{"model": "multi-label image tagger", "horizontal_flip": false, "translate": 0.06, "init": "kaiming_normal", "optimizer": "nadamw", "beta1": 0.9}
Rows from block 6 of a small multi-label image tagger, named by matrix and row number. Each number is 200 + 40 x the weight over its row's rms, rounded and kept within 0 to 999. All counts start at 0.
Before each channel's rows are labels from the 100 images, of 14976, where the channel reaches its highest value: "lies over" is the class under the peak; "top examples" is what is common among them. Only what is clearly more common there than usual is listed. The data: flat shapes of many kinds, plain or patterned, on busy backdrops.
# conv: 3x3 conv (model.blocks.6.conv.weight, 256x256x3x3, each kernel summed), inputs 0-127

lies over: circle
top examples: circle; count: five; largest shape: circle
conv.139,200,198,193,183,192,186,197,231,64,166,223,233,195,194,303,186,121,198,107,255,179,168,168,215,181,195,125,266,185,157,201,199,183,172,207,149,218,218,189,184,240,202,182,159,248,239,157,223,196,218,238,238,223,215,198,160,212,161,199,203,205,213,130,166,197,239,215,237,148,202,160,82,213,187,128,178,242,180,204,297,261,160,200,221,226,172,187,207,231,191,229,201,179,195,271,228,147,216,288,171,175,163,91,177,118,228,203,169,171,213,196,244,175,223,192,247,228,203,220,110,209,176,190,152,213,171,116,190

lies over: flower
top examples: flower; star
conv.44,236,148,206,195,260,247,216,222,160,256,109,214,214,195,209,189,194,175,159,224,162,240,121,155,159,182,264,197,173,211,207,175,216,129,236,182,230,212,200,190,182,202,192,238,190,195,131,261,212,143,139,208,153,126,234,149,166,143,187,181,205,188,97,216,160,151,184,117,150,188,247,234,172,204,199,172,185,214,243,179,193,185,195,196,131,250,135,172,212,264,227,166,224,165,184,44,251,113,204,141,221,198,193,156,110,182,196,203,262,144,159,144,160,342,157,237,180,181,195,189,250,81,161,145,171,199,185,207

lies over: star
top examples: star; count: five; flower
conv.214,166,105,173,187,178,155,186,234,208,245,183,169,210,238,258,177,190,220,193,208,241,226,188,241,169,214,158,239,242,222,197,200,206,197,183,181,165,168,165,191,130,210,246,215,180,161,221,166,169,208,115,156,220,187,187,264,165,300,149,212,166,185,245,188,172,158,199,150,183,212,182,247,138,181,108,138,229,205,238,200,177,157,186,245,226,222,212,234,200,67,194,185,223,203,149,170,236,203,150,43,193,214,140,156,208,241,212,193,209,123,210,179,219,63,221,109,196,231,148,151,185,222,210,174,203,189,189,171

lies over: drop
top examples: drop; black shape; ellipse
conv.212,185,196,184,234,120,226,197,182,177,158,202,228,178,236,211,177,211,222,256,201,199,201,211,214,171,171,207,211,197,225,211,136,185,159,204,155,194,212,165,207,202,175,200,229,119,186,199,244,184,229,205,137,234,188,197,161,228,192,175,216,230,193,206,233,204,199,240,187,200,227,162,126,109,205,179,122,210,215,172,170,129,65,210,194,281,201,184,223,239,193,102,226,212,167,162,234,146,201,266,210,160,189,188,202,186,153,195,178,175,189,176,229,208,236,208,189,154,211,127,152,172,104,131,196,121,211,212,204

lies over: arrow
top examples: arrow
conv.255,149,174,206,203,225,195,229,228,114,155,195,152,202,146,141,226,234,215,163,222,153,200,114,148,231,191,156,244,234,206,207,209,177,150,242,183,253,244,166,165,187,193,176,207,186,237,165,167,210,214,214,201,246,164,192,201,179,165,198,243,225,174,214,206,90,266,216,172,130,223,227,68,204,207,132,165,187,268,243,227,219,131,231,203,116,124,131,186,192,170,214,189,175,257,177,157,192,162,91,179,209,174,109,177,171,231,205,212,153,240,205,97,248,168,182,239,251,244,156,187,200,120,178,173,159,230,187,207

lies over: drop
top examples: drop; largest shape: drop
conv.193,235,177,195,168,211,169,181,217,173,131,158,205,184,197,154,143,193,254,66,239,225,223,171,245,178,199,170,346,186,223,234,170,174,160,214,208,202,181,131,195,172,232,211,181,172,197,217,132,210,193,136,191,245,129,172,153,177,155,141,196,204,228,188,155,122,162,169,150,127,156,151,184,189,201,172,193,150,184,182,216,267,153,184,239,176,157,236,191,210,181,88,185,98,214,196,212,157,182,172,165,208,170,184,231,146,221,201,177,269,211,213,134,174,97,191,82,193,241,148,209,143,151,125,158,170,178,205,222

lies over: circle
top examples: count: one; circle; largest shape: circle; its colour: black
conv.10,222,218,200,219,198,109,193,174,207,222,270,149,155,139,166,184,163,201,144,147,199,223,164,216,173,199,183,236,150,104,170,156,150,165,182,144,176,167,258,174,255,195,195,210,198,194,182,120,233,154,218,219,152,248,203,168,121,204,199,194,208,149,125,217,160,171,150,220,206,134,222,173,210,199,147,168,206,135,210,223,189,243,143,196,178,171,185,224,168,188,226,206,145,197,179,126,119,170,141,129,211,141,164,201,184,131,121,163,292,196,184,207,215,257,128,213,195,181,195,219,143,199,244,213,205,184,170,180

lies over: flower
top examples: flower; largest shape: flower
conv.13,211,205,189,240,216,158,191,164,137,165,78,237,181,177,173,213,197,191,140,205,164,218,170,194,270,261,139,251,204,171,216,254,202,178,195,211,211,176,192,223,213,198,204,210,219,184,179,197,184,262,186,223,188,123,179,177,154,99,215,162,226,163,194,201,185,152,175,198,228,220,258,81,179,209,226,178,197,213,222,191,197,225,178,225,180,178,168,205,203,268,193,264,167,233,195,177,334,189,227,245,278,148,268,213,71,182,160,192,200,127,196,232,171,324,229,239,236,205,194,179,199,121,157,194,262,188,172,197

lies over: drop
top examples: drop; black shape; ellipse
conv.206,252,277,203,190,184,225,137,198,239,164,165,192,193,231,180,264,207,158,138,184,198,203,186,95,163,181,189,108,241,257,226,186,212,132,195,221,238,241,189,243,103,203,201,235,264,198,170,274,179,188,180,151,194,235,175,189,232,145,111,237,173,172,219,220,149,235,189,175,150,212,132,170,209,141,168,169,182,232,213,228,220,190,269,245,136,185,139,145,204,196,163,201,231,208,190,127,173,261,256,185,166,194,220,169,192,302,147,230,184,230,225,156,181,207,290,222,176,169,147,231,232,285,214,184,206,200,209,154

lies over: hexagon; circle
top examples: hexagon; count: five; circle
conv.57,235,137,198,222,204,170,182,245,207,244,218,279,198,271,200,185,173,224,139,204,271,199,251,265,181,191,198,185,181,194,241,193,204,149,207,225,262,211,233,173,227,207,214,236,203,177,208,115,193,159,160,249,267,167,204,143,230,195,225,197,223,168,197,219,258,134,207,181,254,193,226,220,145,201,151,236,183,186,185,219,136,119,213,228,214,230,221,212,217,78,203,241,193,201,210,205,182,176,147,90,209,192,182,209,208,168,243,238,225,105,190,229,141,120,183,115,223,241,187,107,196,147,170,194,199,184,184,210

lies over: hexagon; pentagon
top examples: hexagon; largest shape: hexagon; its colour: black
conv.211,173,139,208,237,181,179,209,228,235,190,186,233,190,158,177,188,174,214,168,169,277,208,165,216,239,181,221,201,194,211,113,176,284,173,184,180,253,120,229,206,176,264,216,230,218,173,237,151,236,232,142,157,182,125,196,236,182,113,208,183,233,149,254,251,247,156,192,180,198,127,231,183,183,199,181,240,204,198,170,172,160,213,218,159,262,208,219,188,231,252,177,206,198,187,202,218,160,181,194,171,188,140,245,201,237,182,234,202,208,123,210,277,177,280,187,220,247,253,92,175,250,187,152,180,246,243,141,196

lies over: pentagon
top examples: pentagon; count: five; largest shape: pentagon
conv.129,169,154,198,211,231,238,203,235,167,272,111,135,176,107,198,181,104,196,199,223,186,219,179,259,142,202,231,162,204,156,181,162,263,142,193,155,206,195,185,167,141,169,210,217,159,176,208,152,217,194,120,257,30,144,181,135,156,207,207,202,156,203,151,217,158,177,134,206,177,247,178,222,176,209,188,227,240,191,190,183,185,152,196,142,196,103,203,217,146,201,308,85,239,150,152,255,178,126,164,235,236,220,140,74,251,178,205,176,121,96,228,165,210,174,195,214,221,212,239,130,213,270,231,244,213,176,182,205

lies over: arrow
top examples: count: five; arrow; cross; star
conv.192,244,287,170,214,189,244,193,191,159,221,130,189,202,110,179,224,215,213,194,190,149,224,184,109,194,136,206,201,187,248,172,196,206,152,181,162,200,243,195,180,266,223,236,191,196,228,78,232,181,174,149,192,218,192,171,175,229,170,204,187,231,188,192,178,111,170,239,105,167,200,175,243,266,222,158,149,206,163,200,227,177,200,204,228,114,214,197,172,197,248,227,182,235,181,177,20,183,226,180,178,188,231,163,168,116,155,205,231,202,158,210,94,215,261,244,210,189,226,168,233,211,125,176,213,105,208,217,160

lies over: hexagon
top examples: hexagon; largest shape: hexagon
conv.178,174,127,227,211,205,222,159,226,161,103,159,252,213,242,209,149,137,162,152,221,228,208,181,261,210,208,254,216,187,140,230,133,182,148,182,171,247,179,282,130,201,256,134,224,187,144,260,184,196,156,208,200,264,149,203,234,127,207,196,215,203,167,184,178,167,223,157,108,183,251,153,211,131,227,158,174,176,210,165,182,120,153,236,229,160,209,168,246,194,197,171,208,216,208,127,159,238,145,172,148,167,207,172,172,216,211,210,190,189,113,171,210,220,211,186,157,240,189,131,227,217,249,180,191,238,226,140,178

lies over: star
top examples: star; count: five; cross; flower
conv.164,266,112,217,198,207,231,228,201,188,154,111,244,226,117,184,178,134,211,164,233,168,174,176,167,218,180,173,260,249,165,206,182,210,181,269,196,217,188,174,217,190,203,246,216,266,205,106,200,218,235,46,172,199,211,213,196,196,223,185,195,221,203,179,226,171,200,157,104,163,216,169,181,151,219,191,138,189,228,192,177,263,202,223,193,198,153,187,229,207,141,205,257,216,245,199,127,211,202,170,232,198,236,162,162,199,152,167,244,49,172,263,192,170,193,192,198,259,273,206,81,234,109,143,196,203,224,180,211

lies over: arrow; star
top examples: arrow; star; count: five
conv.68,246,154,200,220,192,186,174,196,236,190,142,123,215,141,176,230,187,219,261,196,89,185,120,248,214,185,196,152,226,199,216,157,191,169,230,174,235,189,195,195,190,179,176,220,210,231,248,238,165,225,210,198,207,219,198,168,133,277,196,223,240,182,211,225,240,204,230,171,195,202,191,264,178,184,111,118,206,204,231,155,195,118,187,135,143,215,213,183,140,118,280,194,196,176,149,153,140,142,122,175,176,190,144,265,187,194,187,246,195,153,230,192,178,171,188,173,158,205,195,152,164,188,236,210,149,205,219,228

lies over: flower
top examples: flower; count: five
conv.150,163,155,198,236,233,195,205,178,227,156,136,201,185,182,222,190,195,159,163,247,187,208,94,243,189,209,130,199,203,261,241,220,187,154,205,188,215,162,175,180,227,233,169,235,199,183,251,147,179,275,157,219,202,163,199,204,227,184,245,197,196,170,216,245,226,166,158,149,263,179,227,200,195,184,126,180,168,226,172,257,207,236,213,193,184,190,239,209,207,314,214,188,169,181,199,125,209,197,239,198,237,199,325,124,101,165,164,175,190,130,196,167,169,330,240,222,202,241,222,199,193,124,164,243,230,207,169,198

lies over: star; gear
top examples: white shape; star; gear; flower
conv.216,284,213,182,107,165,228,181,182,228,233,256,182,218,182,179,264,205,160,192,200,207,245,173,98,238,282,227,174,209,230,185,165,221,174,246,203,176,166,234,199,166,229,219,187,216,197,190,150,173,255,129,186,203,257,144,205,217,237,231,156,176,138,154,202,162,160,187,134,213,230,250,171,255,166,105,215,279,234,172,321,220,141,178,180,177,220,181,216,199,172,278,173,167,205,215,159,220,191,194,168,188,219,187,183,197,182,132,101,189,218,169,188,225,180,194,204,115,237,319,185,184,193,224,108,267,209,172,186

lies over: circle
top examples: count: five; circle; crescent
conv.72,150,164,176,127,235,150,212,187,218,141,188,286,245,204,233,214,170,180,123,220,185,162,160,257,201,225,189,212,173,194,198,157,208,256,232,257,159,155,232,220,285,215,174,213,272,239,184,210,189,247,153,226,276,199,185,167,232,94,225,194,191,189,212,173,227,212,236,190,194,212,221,171,182,224,183,152,153,241,187,211,154,205,206,81,179,164,214,211,240,179,152,221,201,221,148,210,174,218,316,266,176,199,100,177,135,184,245,185,170,89,229,165,195,196,226,209,208,236,158,143,191,179,141,177,202,187,203,170

lies over: arrow
top examples: arrow; largest shape: arrow
conv.50,250,231,190,212,200,130,211,176,247,251,214,136,205,139,208,174,207,223,133,174,126,142,239,166,172,156,129,280,188,193,174,192,228,164,163,251,168,220,202,187,196,206,165,153,143,232,218,213,187,199,207,200,237,167,201,228,235,242,302,149,216,49,132,216,130,113,132,54,169,179,199,186,242,199,168,192,246,175,220,226,197,171,191,245,155,229,173,245,203,166,262,179,185,213,225,149,224,196,246,167,151,215,158,181,213,283,210,203,268,201,239,192,254,175,141,199,253,225,242,211,212,170,283,169,186,182,210,210